python train.py --image_size=64 --crop_scale_min=1 --norm="batchnorm" --learning_rate=0.012 --momentum=0.95 --orthogonalizer="newton_schulz_5" --batch_size=384 --epochs=42.0 --lr_schedule="wsd_sqrt" --decay_fraction=0.2
Rows from block 24 of a small image classifier, named by matrix and row number. Rows with one number belong to one channel. Each number is 128 + 32 x the weight over its row's rms, rounded and kept within 0 to 255. All counts start at 0. Numbers have three digits each.
After each channel's rows are labels from the 100 images, of 14848, where the channel reaches its highest value: "responds to" is what is common among them. Only what is clearly more common there than usual is listed. The data: simulated grey scan slices of phantoms with and without marks. In brackets: how many of the 100, against the usual share in percent.
# conv1: bottleneck pointwise conv (model.blocks.26.conv1.weight, 96x248x1x1), inputs 0-123
# conv2: growth 3x3 conv (model.blocks.26.conv2.weight, 24x96x3x3, transposed), outputs 0-23, a 3x3 kernel for each

conv1.38:150121082098115133173110118152155120105134134121122142112163094108182138138154096219167146143148090146149094133164170132138171143117119126143144155129125063163063147162088143155111139138102147186105091146093143128135113086134143143033130142117150047155119124094113134120076088086098161110149063169104090096154123160173145129153117198141105117117133182084105158075076090108
conv2.38:177130123137104162068079119231174133198172168144193177136130119125158142163169162129144069119150123075122072108144132095119141060097105188169182142135192119145160132131134092145133085120138147150103153151105145119087196149171177096119136082088137126140159130115116105100092088087127115099169123113141135150178140132170118161195085129161093082133113100198152151117119117161167144098114117107115097145123098185120151106122132100107121201120191163113153189157143051165141074115102156147114124140160121153133065136116172132106136086062138111078164153128123117101136145105179132178130079159143104131120165082115160080118191120135135176104121151121137155
responds to: bright spot (100 vs 16.4)

conv1.34:088129110157109158077150135130114201164124149137127121111148102130104148114072061105128103099164136119126090139127153084149168094172106135205110207142113094138129072182131097096095093154098142126134130096117106089118124105135121113166081158112144097115132123137090117106099104099136107140180159108181108135110171093136152105101094126112137125106151105102175093122132168104
conv2.34:121140124122135116103123108157127110117100127112090101112106088116096072116115117106160105078165114136176135175142078092097063145110072120108118124113102125121070141111126099069132118103144174125218148120205191167239171132126153163149182188179145136145125124162174156159152109126150138142139121129108120097117133126130122147114129103110126096125139083183201255173163255123129191110141151117157143124175157145142119144137121105116114122095133149107128128107137121132146105104136163143161152130161133104138119097139152132079158132071105123058147133156106124162151175216140095091127097096099096106093100126132126123131116107112132129128131134133134122
responds to: side: right half (100 vs 41.6); limb (92 vs 24.4); several spots (43 vs 17.4); finding: bright spot (41 vs 16.4)

conv1.78:118117075148063123056118150112161134129091134173132096177146164120097127135116135166132128157143109190111071145117154073125180165146132139143108221092127100143135098088140067151065115154078117155117113121101192112132118178155129096163090147095100129107135109111107157072124130123120136082136103101135122156123145122108122123112128085129133101110112143174123128108147179102
conv2.78:123159139134143127119106108156149109133108115109103133185194171124140154149194202149131098150113123142131130175177169172158148156131117139087206117102193111120198141170109106139108165207138151122184130109150151126181136133129140131114134141110118148173129117186145138209126086095125121112148117118049072186110106182124145196110159138118181135125121059153126182143152170091115124080133059113159086131146078149119128148098127134098095174127109165134097147097106084102110106075101088117133127125173112089131094084137173185075156143056116100028143145170137129200143128193136129133120097105151089087141135082146148108112102118117135137111098142108097111
responds to: dark spot (100 vs 16.6); side: right half (100 vs 41.6); belly (53 vs 25.4)

conv1.24:094098205122062120057163159050111085148147157142168131186122145102166093117157114162170128136077146142138141075158142091104200110138118123165127164095111138114168130095098161130120116146117139114094133164124129248113115149101106169102077125120167086108137143085089107130100119143199120100157055118130088098132182127136149101142104112110082080150144166105174082089139102107
conv2.24:114151146107136139095146122140150111129113139120135147151182175123115149133094136155155114132118136167147126137126120074086091114100084133149168097131154109135144145162114118125103136137125122102191096098183170125176151140112161135121170114140116189171124160194134176205148137124108111128105098134054045149155144187217220224120121080139131096137086071158144215168131168127111117085130122119147142102111095126134131147121107135110097167122106162112137115104112101106115094119107115140131132113156134093146129083137166118059206150081130099050177166180122146187131138191178149151166125132173130096152077083136119129123155166067091119086087104091082100
responds to: side: right half (100 vs 41.6); dark spot (66 vs 16.6); belly (53 vs 25.4)

conv1.77:094143109098112119083112136092116123118083152112108141055132113111162172124135150188110133101151094172129120105133225127115183125152124122116126152101191043106090131128040131156125127100118110082121091147126156168164131144088124094200163090132118163207099150090091104131095060211173106141131160101138126127149120086088187092114128082126141159118183098114124146107150118140
conv2.77:071113156056080149000085173230191131191157131196177139131112078141129129104117137143137071129134089156157057107116146121132172170166187138163153114119110096137105091099116106138121173141124153157144173139129149113159155076072204108099178066101111140126123138133118134104101092120071171154083116121167178148147121124177132113170115115148127091149117120133116133110098127144144110112123130097097124124078104108110160102124136136154103155136191104108147125100187052110103129127175159179159119116126082129139094136124166135126148103115160130089151131120135172120129133134220105163154093120183109177115127108119131076138162103105108099108103092131132138
responds to: belly (100 vs 25.4); none (45 vs 16.5)

conv1.22:078137147171098124089149107126126119149155081126173165161120085105090056116138139102159106200185159131142072141117137109157132103144152156076111108146008062104190152047167155157117107114114107097133037106132099113143147114100136128139100150144110086060118112132100094159116108088173204086091166128123094091068130144092145166091089133135086133157118127113131122078127121141
conv2.22:178185153155101124104112145157146098122100098122109132134102062131090098176141130124149192100120133098101161159172184121096102134102123125135131111138119083156105203151167132082103121091113107138144102121111107102085172209167152164155107133101154145091134125106128116104078115124087165121138157141145161125143122129155110051169146189147125108154172158134072117124096112098116134111141159111143148132119140121160164106149168030095078161129107089121095134132133087084116120108166166143164168128203114088135109075140156187163100104096054093056151142147134135102120083072174177098120113052149141108146119155157144132085068066127154121104117089088088032
responds to: dark spot (82 vs 16.6); side: left half (67 vs 41.9)

conv1.60:086129066112119126109135166137100131143109157122183163081120115122121157127116151178157103106180109191134106129120164158142145129120121090141113111081164046098186129179093077116135117093129092169116180142123102164109103162109153122079120115169132111125108100135101145095104122132074180120141106125123139179180132157083091159124129076081108113144113142142062121089126110159
conv2.60:143168150112123127043106135175134092159121135180141143137114071157172134128140118145193186144153148134151104155162197152128165156139194222160160200145147194188144141141142099154117070105104143142145129133140120134118176184181134115125090068087169165107125116117115093118101117109091179162165126126154182187150125110170122077166143132140102083147152165117118125097103115101104115167172186180142172160137179183156146129123141062107087129123190081122132132122141046103097118115117180180159163127158111116123127104109199194202120123139090116105131117107150154122125113084201169129140144086172116122126153150125142124118115081114142145118125142118127105
responds to: chest (66 vs 24.9); several spots (41 vs 17.4); dark spot (40 vs 16.6)

conv1.80:128077221121099133112113174101133120175116140164107155096145125123147141147120103110118172079095162083139101161140122092132137136100124166169153074152122107096184080089129132137108122081157143119127108154118100130125121134117126185119093171158114181093121132108087120064151097076070127085129080115156120108132090069140126084136140120111183111182097066163093145145183122143
conv2.80:156121120135117129161151134117173153104126140106129145104129193119093159152110140124144153128127130094125147255179255216122236255183255112138147099113120117127109144145081137137110111115120134103124103108086138104083148136150144112116177116151098121118128101092111119089113171147104145094106134123156135159161126155181154187112143141126147148122100077141113099136096107138132119133114150130112142138100106123137126119127127121167177112118119116145139093095110158132133129128177158110121157143153154120144179131146115118096116132113108105081134131132116136105121103126141149126152163137122130126122119142104142191110200226130104128104111118111114119
responds to: several spots (100 vs 17.4)

conv1.62:104074139076145119128137151110088091120110120136164147095099090123123140140133120169159109103126078067128150106131177092142138137162136124113115133125113126076119156091105149090119119134106104081098142122096116137168132166148130130092166112104126194162103158090125161099090102089137145093162130112134143088090110145059162118129099141099135098113124061129103086106115131090
conv2.62:105099109149168109217183130094117209106177177069107159132140152104154096121148091144125105155124130112128163117134178098110172096115159110176119114131099140152159131149119190129154147118137090083126131131104139120103128101131124141157108164187137132137104115185119081114145169206167094089190082110123115145109125125062139141125140126121148126120133049090106104097113122128123129106122144076141140046102130195057109201103137255164136146165128216143111185096087216164161191131133085116124142123150126154138107142130101126134082115110092131096120130122105127103124135143110122106073136130048105137094143132083095139106100161117132149092118149098115126
responds to: crack in bone (100 vs 16.1); side: left half (80 vs 41.9)

conv1.42:086094089071145096093102146149119094145135103126120230134143105151131149155109137084157183123120121170066114130080138112136082132174101185118081125087163069100165135109097097140137126119109111131166092104098148137107111096181146212155082147194096124109119146100162216077110139090153170137153077145145101124085133098086110132144163118104112122194151144113098113168130139112
conv2.42:146157127124126130156175113127143146112116138104106146100097092111102117146118117109136159139133130146158168248171255213113223255154250112091132146126137148155176129102092128134114102098132190138139144110137159132154128136141141147140157143156096145141137140104163157134108150121120169116117124110168132130165094127154107139115131122110154103125167094182131115171122103157149145110119165103121158101130146136131103128131140095135147119152127103184120103134106117091106118081108111073109230147133203133145239157140120155135122146157072122114151129109148144108167141105130125076120152123097130132117149187106135187111131146135139167104102158115115155
responds to: several spots (100 vs 17.4); chest (51 vs 24.9)

conv1.12:101217147116137144058114081084118139171152097085082077127152091120081147119133114175159108105113099100101097126149151172108139121154105131116116105102141065031088173078116150112135160122113142151114197151123198195164149099115137129146160086110136139080134175143151115140098113141176161120160145102113169091084119092092059148112113088121136120150130078112096114087150092169
conv2.12:084103139079083148102141174153090106136103108191144135163156129200117103129155143145113092142107065150146074124104062125110126150125139094109115084086122073067073098087152136083103216133081137150103150104093129108107134123144151107110124079083106072120094074115139117124100079126113173123169131121169122066130161113150162165145115150119115138170145186143082104093114124096117122119079093125093090157108081101104137114161172127135149114089162095091142096100175120169140158136179177167128066121171056136190095142223109105056099138133125132137120123146133122123181150165155143210113102146134106152135114082162130107157095046124102079111100104120128119
responds to: streaks (51 vs 24.9); none (39 vs 16.5)

conv1.20:047076106121088124171117074138102120125127125133131132166056146089158135123136085059136118159107112171125087186082072095126101139095133159123149085125090121185169101077100180064107125126106134112120151123085219165117074134087119163107091132162136175090104126084123120089122141143110149108150106144145112120131107127123141136136096143119118179116132150165119083123095163145
conv2.20:173137140124098146070097159151107077110095060075109114149121091132079107183146139117147199088057135105093154132092105122084068148115096107136075065154082028144058164164155084094122152155172123116110118131088152156126149150131116125084131159088139129108106128085136118129047173128081144127138134154166162205154105115137099053139106132159152126162146115127108101133129124128123133107126159086102107080087111159158142154161112084128056114087106086072110149104127101064112126111137120126141101130239104118191115098206186137133158096103116092091129106126136092120127128124134165116128129086128133113130140088134175145103083134136142109124135081109126069
responds to: crack in bone (100 vs 16.1); chest (69 vs 24.9)

conv1.27:073183156094124089124125163125141115070091058072112192122166137188197130135163154177101140121168117083126121069185148154157120127126125107122072088108163200131143133133069086122080138101160145149128182136194119150070148106127124119168164137131101155097146124136150103156080097114156086149133139163137100158160132108127168092112079101139099155112121053113116170109133109176
conv2.27:164175145085117132027106189179118139169118155166147145132100048154141092177147094154094119122073112133118076154117143126115133150126135119145195087122164035083153124147112124137078139134102109149110107109131122107168159148199146095130141087112164143110168160135151136092094139107128181139152176142160156121174119086199164095169124128137069065137064124127139123140124113129131097067117179028086172079091131130146141139136158116112114162117162129088120150132135063071065115128162156145149110142184110121173115152187171139152142107107142121135168127120164126090187131106173165154142124119171142144111124107129173101123116067088090144079092145113096127
responds to: belly (99 vs 25.4); none (39 vs 16.5)

conv1.67:113120128124124121069159150116075085109126121129132141062101153190076155105136081111147141053081162139122113144140197136134095110132100114136088114096139099085117135145103120157180108104111135124160109122139108148188125095077150106100165117102155167120125079115138131097151092129182087094115107129100100186071138147099151108134110094135111138147139074165133122118121107208
conv2.67:132099132145138158156155157086090115056106137064055087148149122116114083146137102113119144117135140128100114128094115089070112121123145153160108124102087145132051138116111115092126118102112106117111126121090131097049186150093127165138067081130101105080088116137086090095092123187148109110143113140150125098131123108092085106107120106118107120152169174106092099113096111116100134167127100205134063200137108110140130135150144100135116095106119057090106107102130144162138142158165134129136095095187081092166087088190063135119063131096040105048081130153060121137077082117157136132159091127133112143085111106119120118117135098083086047083110077100116079
responds to: dark spot (97 vs 16.6); belly (55 vs 25.4)

conv1.32:123136118173151152112161124115108117185114164115114123153111151145066120138148123146160132131147102103104153191177067110116126140173128109167182184129118146170115120125119129155163110097172101150064133163126110115113098162076150133157130134108116151062125049142129138116116157116168128107104063148150118100100122140117116161149168145144095127106103184176248093104126188207
conv2.32:132134114105099142187122109134106132159133115116099126130112172174109160171099081180099255179079158158133255118138132106136100141112110154112173088097151091108128124171155119143143172142180125149134088102129162143183075158107118153125150120118132192132123132135131163169116092116139110097105084155121067192128109179153127182076153207093090194181149185142106171117123163098090091073112147114117115088120097143136151143124121106128128129114102143115122111083080134108183098151155096096128142130126139131144108127126139118079130123074111097064144131156132136144156149160176128109191128106153103027145062131125089152126147169151144143139142139148149136
responds to: ring (96 vs 17)

conv1.79:067104150126172130118091132146081106094116079203112135157142108133111152094137085164138129055095199092149137111135146114134085078107127071082164098089097112106122060120154110086157139093153163072136168179088071125149118097154140113136115122124167167099103145116136114203094119149140148123147151142096147174092097066115121115124129145134107101132149085152112109107143089153
conv2.79:100139140148153098148162146077068116092081123124110118188216188148118131132120094106097137129096136148132135131099090114098094127119136192136100162108116177125103158149128133129096145102074138104117138096121107084093115174131098161121076116133107098081056077125082086121101124145126122121133112125137152133123156122092142121117091112074122164131135176108123112094148154116145118223172131248151103218155123114157152106128146076117113099105093046114091098136107151124097150159177163120115087068144114083162100079188045118123080152120062117102042091182111131161104118159114113128109106118112140108165098120159122133125120131113092065105129098095123080
responds to: dark spot (100 vs 16.6)

conv1.5:096114203103130100143101137132176133127144091146116157127173110104132210122189107107163112098121138102103106115133101150121185152161120139159108179101112110093083080112134158113131138127174149104130109155126078146158152142104137058025098121134121194085141128128135149110123143087185152170141108182140107142099162124115174135114133133122097102138127120085203162091123179129
conv2.5:138104122120078127118094138127108129153116113111120117160155153136132154148142183125126079120125109105096105110117064090121054090074012123121115127150143149108132134155143153148142141140113136136137125132154134127155176146105145136091136108082120161181157153159137168201133093108156138138138110134133101180170126202152169252111083074119118095124102059187172193181187158193150111110162162090165162101154114105148128109161137082141125159125134124117119123107101082103125102124147147152150145132123142137123098110117086102091120123120101102099203205220146161184160184214094132108084106101092118112152156137151134107165111063107127143099128138137135134
responds to: dark spot (97 vs 16.6); side: right half (77 vs 41.6)

conv1.1:151141101098159077111113140177077107154089103105112143091129115159090170168148171140149132112092148157130064148112101128131177133156139128151118109126121067122066151181098099130079100126123095119114089104204153134121083111178162102162075125101085086112143164153138156148106131126133129126144202149109099122162131126124124085150127092154115166131144059107142158093143080108
conv2.1:060122137053124177012145184144128126120118131117110129068088090118115082098124132143144137141182161146158139163149104142111124143128139080131123096134117121129121107083117129098179084086172208128122204106110206082132148139108114120132098065160111086083148130124108121110125130185151183177150104144146115136082074118121083100076138097116136085149191091155135165137157166186181122158142167097120162101119179092097113098124141154120114106146173089136134129122154125123151130126195140138125235146134197141128231163146073094083087098145120136141127112103102139083148145113133085107130098090157131127112102156117102132102148108166145103142128089149134100
responds to: side: right half (89 vs 41.6); chest (67 vs 24.9); bright spot (65 vs 16.4)

conv1.55:085101141180115116120122091110132166144104163124091146117121140100138182117178171124112142088198066179137171105095128098108147151080085158144116097132102062129065126205155166110160154111141112092115160117061194157152111117193094118181077130144170093068111107128145123102130128127162102196104116141120135106105150130153160137103176090117092168127126163098146087128073176111
conv2.55:123127128134125125155112113153129132174126131123141159138150181145105153136049076124128236140100204162141255111128102111144099122140108129092105117102098147097127117121140123132136148116115144120153110122146164120161102134098147218100156186142104120161128105130132141135159202179091119050103084136138091114158079191146131213120147212068136207124104163153143153128132152124125131110138142125140118118139093098107110153127125173173119136084093195105104170096122163113113132136220095075095129108119117123101100088098160118094169137087124107092129159161144172116142166149152107110143142111158103081134087100149141190162190184115120113108146132124151109
responds to: ring (99 vs 17); side: right half (77 vs 41.6)

conv1.92:108106139075107146137146175093130096038135159175119137106113069121095081150162098122117136142099133060117148122125105150129120142147130140099116164125144091151144149107176120162129103144157141049099100111162171199166186174095147147062148128155141131179178128196110105109099150137154178112107087160110110161122150144100145179146127135162102118082168081113077120124114095138
conv2.92:041095114108155118102146100077093197116097146126089145171181218142099159155132153109119140125138152163191159100121130087099077086103097089103106115132124131130133121144140115132169128115176110064114104110106122107124162146106100127108097146192127134175152146107143125096171188230092099024147088139144094146148087177170155179070129145080152181087076082109126086120135109122126092115113136141141158141144161165082115156104144167154143127106113125136115107130153154157102140119163110096086162170158163152131147137148093097097087133131091145099151179124100129104151141143124064071136134097129106103072070107085122206124169207109104126088128127113096107
responds to: crack in bone (100 vs 16.1); side: right half (73 vs 41.6)

conv1.76:188078045082109135094107078156142096140140132107100135131127142218116182123133145134133131081109134167091119120155100080122156125104099141102127150101137055204102093160097156130121116110092101036116216171133165164090096086116123131162131190095124098116200144133149115083103135131057094178156117127107075093183142144201095107131080143134120118123127154171127190156125098084
conv2.76:104126156101122201074112164184149084191130111221148154127104098143122130125144123110147108116159101113185101136080104114062097148101133095140100072128110070138109081086149106098168109116150156122108192132078172120101118104126152086094147082080123126117115120134120090124132137123081173103088086112147137120131112080154109110173098091205142107181161130130078104114100103137134105084102135054081112061095130140115157139123136130119100165083166133077146120120141067127101126150131126135103130097159120088165142102155126092084174112129235136117114084085110104095164119105153125126169160113178173158175171078120155102089125115069113066107119047129135082
responds to: belly (51 vs 25.4)

conv1.35:104075072137175152102124145171077152083141090093153139130098100116093118127153181101162118150111153073122141134160134163153177081114083106161143118145171113128186125112106125143121092153157152103114117108125105117139170097139111143100120097153141178108096111102130188183125122084119127140147160113144126160127110131094110088147106118110124189117167119102086122084150102164
conv2.35:107129099138165086173176109112151180109170212089136200133149124099132109131146110131092151107128146080083152121137141115127150109103134118161153135125125166161177146133133130153135120139143116092093139102101162094097087150123108166180070186201146141141091116125084096107121161161142074133183122114120136155118127135082087083126188100119107089124147112099086094089117111139143146109165182088135171057107148172118098210138117222184170150126111156123100201125085187146141181165138005077125171122139111116144113126151074138141047133106065167100110136129113118141110125125095159116058138102088098101101090137120115136133088135115139140110129146100119123
responds to: side: left half (71 vs 41.9); crack in bone (61 vs 16.1); belly (53 vs 25.4); finding: bright spot (39 vs 16.4)

conv1.14:128104159131163118085114161084113168090111099124099123084128124072066182152065162121095113142122111060121076137112084148106073097059143110174147174193112074137069103118142059103149157086127156094147088123122100122162174141146116087157113147084175179152123097108133182145066098129113090102139109188130113174161109094107110141154115102106097058130201133105043116130138084140
conv2.14:106104117138126133120128123154126147125120134077068107128087056130132073147163109148101074121101118131088100195147058151134080156158092101134099096124109106129080110087067102119087099084098145110183123122204136157211133091097130162117134211198141130112129176188120138137110096142175135128142127144110145123109093128102118158094069064063062062147126080153153200158138192184151165107126136104125108110142133149120115164135116110108104130124131146109108145094115162134099110082105168115145120093150141113145139118148084136061079122053071114058163185195146134153152150176154105080120101078098131109150146120166145132140102099103130126108150121079138120
responds to: side: right half (100 vs 41.6); several spots (82 vs 17.4); limb (76 vs 24.4)

conv1.44:136155120136161092105110151119110120144139173077102171125123126088075085101143149159177156112136127123055129112107140134163119161157051184145100156106126159140112172135077125140174144133128146063178147136148095153076155123105104131126119134165178114098104113127109114115070068079198146125120146180153118185166159131138115142112093133107068085134154097120111137073146155128
conv2.44:165116126141084124151127133137101094125091119140124131132126069131122109161127119134134125152115132190184148208183200151131185205148181116116145151139140141117142148134106125138124119118104199179208143127174185160219159141139141144129139122123106191176127158146196192181151094127139155112141109106122111185159138197177153205121109110114108077120123095229169200194134174163121167117115124107134137095136128128124133127111139086107140132113130137147149102109118112124129099128133152161164179152123155147151153163153124117082150153130075099094210161168149138166169191193133118084128133118106089100140138130142139105148121087086092131076086134116110158
responds to: several spots (89 vs 17.4); side: right half (88 vs 41.6)

conv1.66:056085137129168118087123159096111089137134070112171100133106140088154134136157085138165110127152145175155120066122141088122144131132136098153112128089151043158071096133148140136165112151071123073126130160120069078103071151111160132144110138093083173173073165191132172143116115095139108134144119135102098132161120200107122093127180089137115095119109100103083140172123111155
conv2.66:167115123168138126225151135085090161111128155145102122131145126067101094112112124179132113189126124132104100118106110115112120144102095145088120163115138217142127200131149211079136183139144089136134120149155139082140102118162101139187090129186114123128144111127148161152115076126199140132192124126093130105065154152077113128100163107109166106085153111149116151167113124115136115207103110169102065223181127091106125159124157154138162089134153095137176077100177233135181154106126083138100083131162073140143064146148120173159096143135040086120123113130092111103100100120107161152091135130071112129146128162122096118110102111123119112111122104139129128
responds to: side: left half (72 vs 41.9); limb (60 vs 24.4); dark spot (52 vs 16.6)

conv1.41:112081150098123102072147112118147115063119128166160105148184143144091138131134073164145157126168093138179166129127091149127114110150138157117162170090083134119060139164161103121137121113075130151161131108124105080084144080119167064120146116103142137145106118109135074142067161100133135146124163137115164163158129098188132171176140152125139078119088169161127080119153128136
conv2.41:217117157215120148231138151130130146141128151149144140138176166118132166124144124083118093116146112164147147075132151070113146055099110098119113104140126092121127227159183171127133136167117142174153151172120097148134130120123111140123094078092127080125138053084245119104124116122113119103095128124131154084135186071126157106095092145116132133094123190161186120136137112133155118154139101157152099173140126117106151108118153131105123163098135205107148186109142157135100105155131132132117118122095143131134070121151072094105138134149157105106148022088154061114133052118073125119157162173132148114155146144126102141106115142164143161119120180166142175
responds to: side: left half (81 vs 41.9); chest (61 vs 24.9); crack in bone (55 vs 16.1); finding: ring (45 vs 17)

conv1.15:133103128146132108115123123111147114134106127088128152118103110119126131092131143109162144153052120137114137106130136109140110148110115148133154081149053116105178098071095169155125124159140119132128151101164084143079131194126115113103053112123125154112041106123141062165112092136087125145130186128154100190104138092111128115116126077062126129100133073137129097155146115116
conv2.15:136133136101137131127126101137178146127191171074123143124129110072128135116148142132157169093120087140122111110088088062065093081065119106144172113117175091156191140142105102110066028103112096128115156131150143131156201162144121133145121133146151136116134172191127139162054147135143130147107157149141168123123144092140141069093106105126071059158137146167155201182149186143107116147170124134157158124113131111143135144125126128082098150154119138121074150123089072065084108100124175111153126083187172097155146092175111120074118138069105126038186173152151169164151132152118102057146109048134138095086092111130130121114139105153147118126135114135100090
responds to: bright spot (100 vs 16.4); side: right half (92 vs 41.6)

conv1.59:183130140104120113102112091135105127134111071142137072088130093167135114132142176092125143189125119097131098055194124094121108118142126101135103118085070081089194143074111123091127123116088126096099104093101175153113095106105122118044129120138083094105103093138120169112179140094146117095158112117085149111113117134089146117174189124128109047120075095170176091126138110096
conv2.59:143132137133128143106117145138100161111083099094078111113105084109076072190151086113116174125047123108068142165137129132090083150137124057159141048174127011138082197146186109081106165122132077122117053128062099134082161153190091098130088118116133147101122132122121088130112126146133133118161129143181157172151120111131108047149110157141132145155135171159116108158100110123115133088116127076098111089080115127152114148144152068122131115119145056095130083095142105126137118121125153150156129111225094079169102097197140174153084088096068076100110100103123114105128118122126168134108109091124120104139118092153152139123082072134142132122119110129104101
responds to: belly (70 vs 25.4); none (41 vs 16.5)

conv1.63:122086172074095152177174141062138151114124164123089183156129120116103155111131124139163106153115148103191138167166149127163131121105149128133126126145197122065110093089099129088124169183119143108175117116140169145132115119138116120081111117149122157140106111085113134195088138066194103123121112171100170151125171096126089130092134100118150087106102094089111146165135106136
conv2.63:161121128162104139153127130079101140098119133097097103082065076126119144159164148106106109126120118158117135165151199179148201151124189107129129084122131133135165089091116094124140081105131132096094118106145157125129166178168110135128111182210128136136119156176111130155113120119150162137117122115166139142159157130109134136111124103088103111120114142204159100204123057189136096112124132133150130121145130128158163117138167069074145101085109108113107102120123117133149081101112133121108203162146210149137240146127042081065097133110095121108120140185153113131138096107066113107067114115067139150157161170128122122136095084130121180150120187145154232
responds to: several spots (100 vs 17.4)

conv1.30:151178049181105122121182105132073117136129134124043122127088123139145136110173120155088143129165084135144122162102086146152172137157097087118140103145150143115037114146099118150170121126113120098083143180110120130141168102114116177137130117092148106178124122179071229164103086121101045113135101087137143150113157125070126114102123106100138146123072141156075177106100164091
conv2.30:138115095169154102179124097165197154129173164078128163136125120092133100123138096133125049091126101068112098111111102095095084111094090126112209160116170204177187137126104110101139088067133129126151133114159156104153115073133131106159159230241140110172114122161147100178140092142156075129152128122115136081131120130122107108126119115115114096114114095132133097158149139120142119112140103093138120109123146156109111176134117195187172175146130180153111126074075168156146118112114050105122125115123124123097058091091135154118106142100055097025114128166109138164080107142153132135149137119100058078093148109116151142118117172120100150125116155146133155
responds to: bright spot (100 vs 16.4)

conv1.39:131109139095101131108123099096118159120083146122139103070101100143095144103118132168114127120111154145143138125133094106102133141152092132172107169124119126141137100168080158205130111103086184200134110121115065129140134157163146146153130120162178087119076107097133074079166113120137120101109089132134092106160138156155120115149137141115135087168119115122195127074114122141
conv2.39:118108112135103108140113105108094094119106104170146112111136090120117098127107109157145112100122139113148105161152156082104135130112126207126169185106160231145114111131098095089111097100122130162215130141176185167231151148158149126143171131153113159176115117165137148193156115126136153129141112117086090118091134152099124149099102085133145114140148130185183231159147148107138118198120146204123127204174164110164145113143119109111121076115109111129136075140113114106152108124165167171184174105150154116143117114129094073101147121125058059103146139172120122186158153203093077081096125124075104113155134142145151117118153129056105110070120119106145134
responds to: side: right half (98 vs 41.6); bright spot (81 vs 16.4); limb (72 vs 24.4)

conv1.11:049130128170121083113140088122123131160122102119112083181097075109122183133074093120081135115133164078130121136189113157072138074152112128146130144106082056099135130139117142164115119133098117151161058131149094091172168104148108221102103095109155078122129115108111092165120126239152120112143118132129129105107120113137110094127119235138166142142096157139076132109143167194
conv2.11:146103111140124119119114122131125127155164124146145116155138248150090189167128140117134199132175148137134136155110074130148110127138130136090067120120104121099085127159208125111145147099144161129140111122162146150115187131098202156092131114111098147181135126139115117143116115108121134107120143140093043053121104118128139222163155177160111226167121225162152133147169153158206169154107077143122131115120144166151160111123150078117141154088090174079145156126173109150180067128172088121148099103125080134134098140103100094109113145119124183111135164167101126159110096165113136164115133214158114185130203130096106133112092105140143139130128149136145152
responds to: dark spot (52 vs 16.6); ring (48 vs 17)

conv1.51:079107110147127105132077128113129072116122106150091141129137151149167108103113140107119123084128114136091150103167142089108121087204098156144097160093139145088093106127132123087109127125156180123128150135128113146124128183213114107124112145130127133165103120159126180116049103131133179101124113110158145129132132179155143116066130120168113109153119108105149152121172183136
conv2.51:107116123109100111115123108121113103124099119124108127151145088129115111146112120133125131129113133157163140167164145098112110158129109131115140132139136135127099144126112122099128108090088195195211131146177189163217152144126149141128164146141144172187146153176199221208158118133114132147132127139107096161157125175185136197130135107110141120122145122185196255193187222161152164123119133121127126120119140117133134130137125116130132149141122150149145108115122123122132117124127147159159194123132163116143142118138132120115177154149101118103172181179140136153153197232148099086120130109104096091148133117144139103155111092075085086078073060097086078
responds to: side: right half (100 vs 41.6); ring (97 vs 17); chest (64 vs 24.9)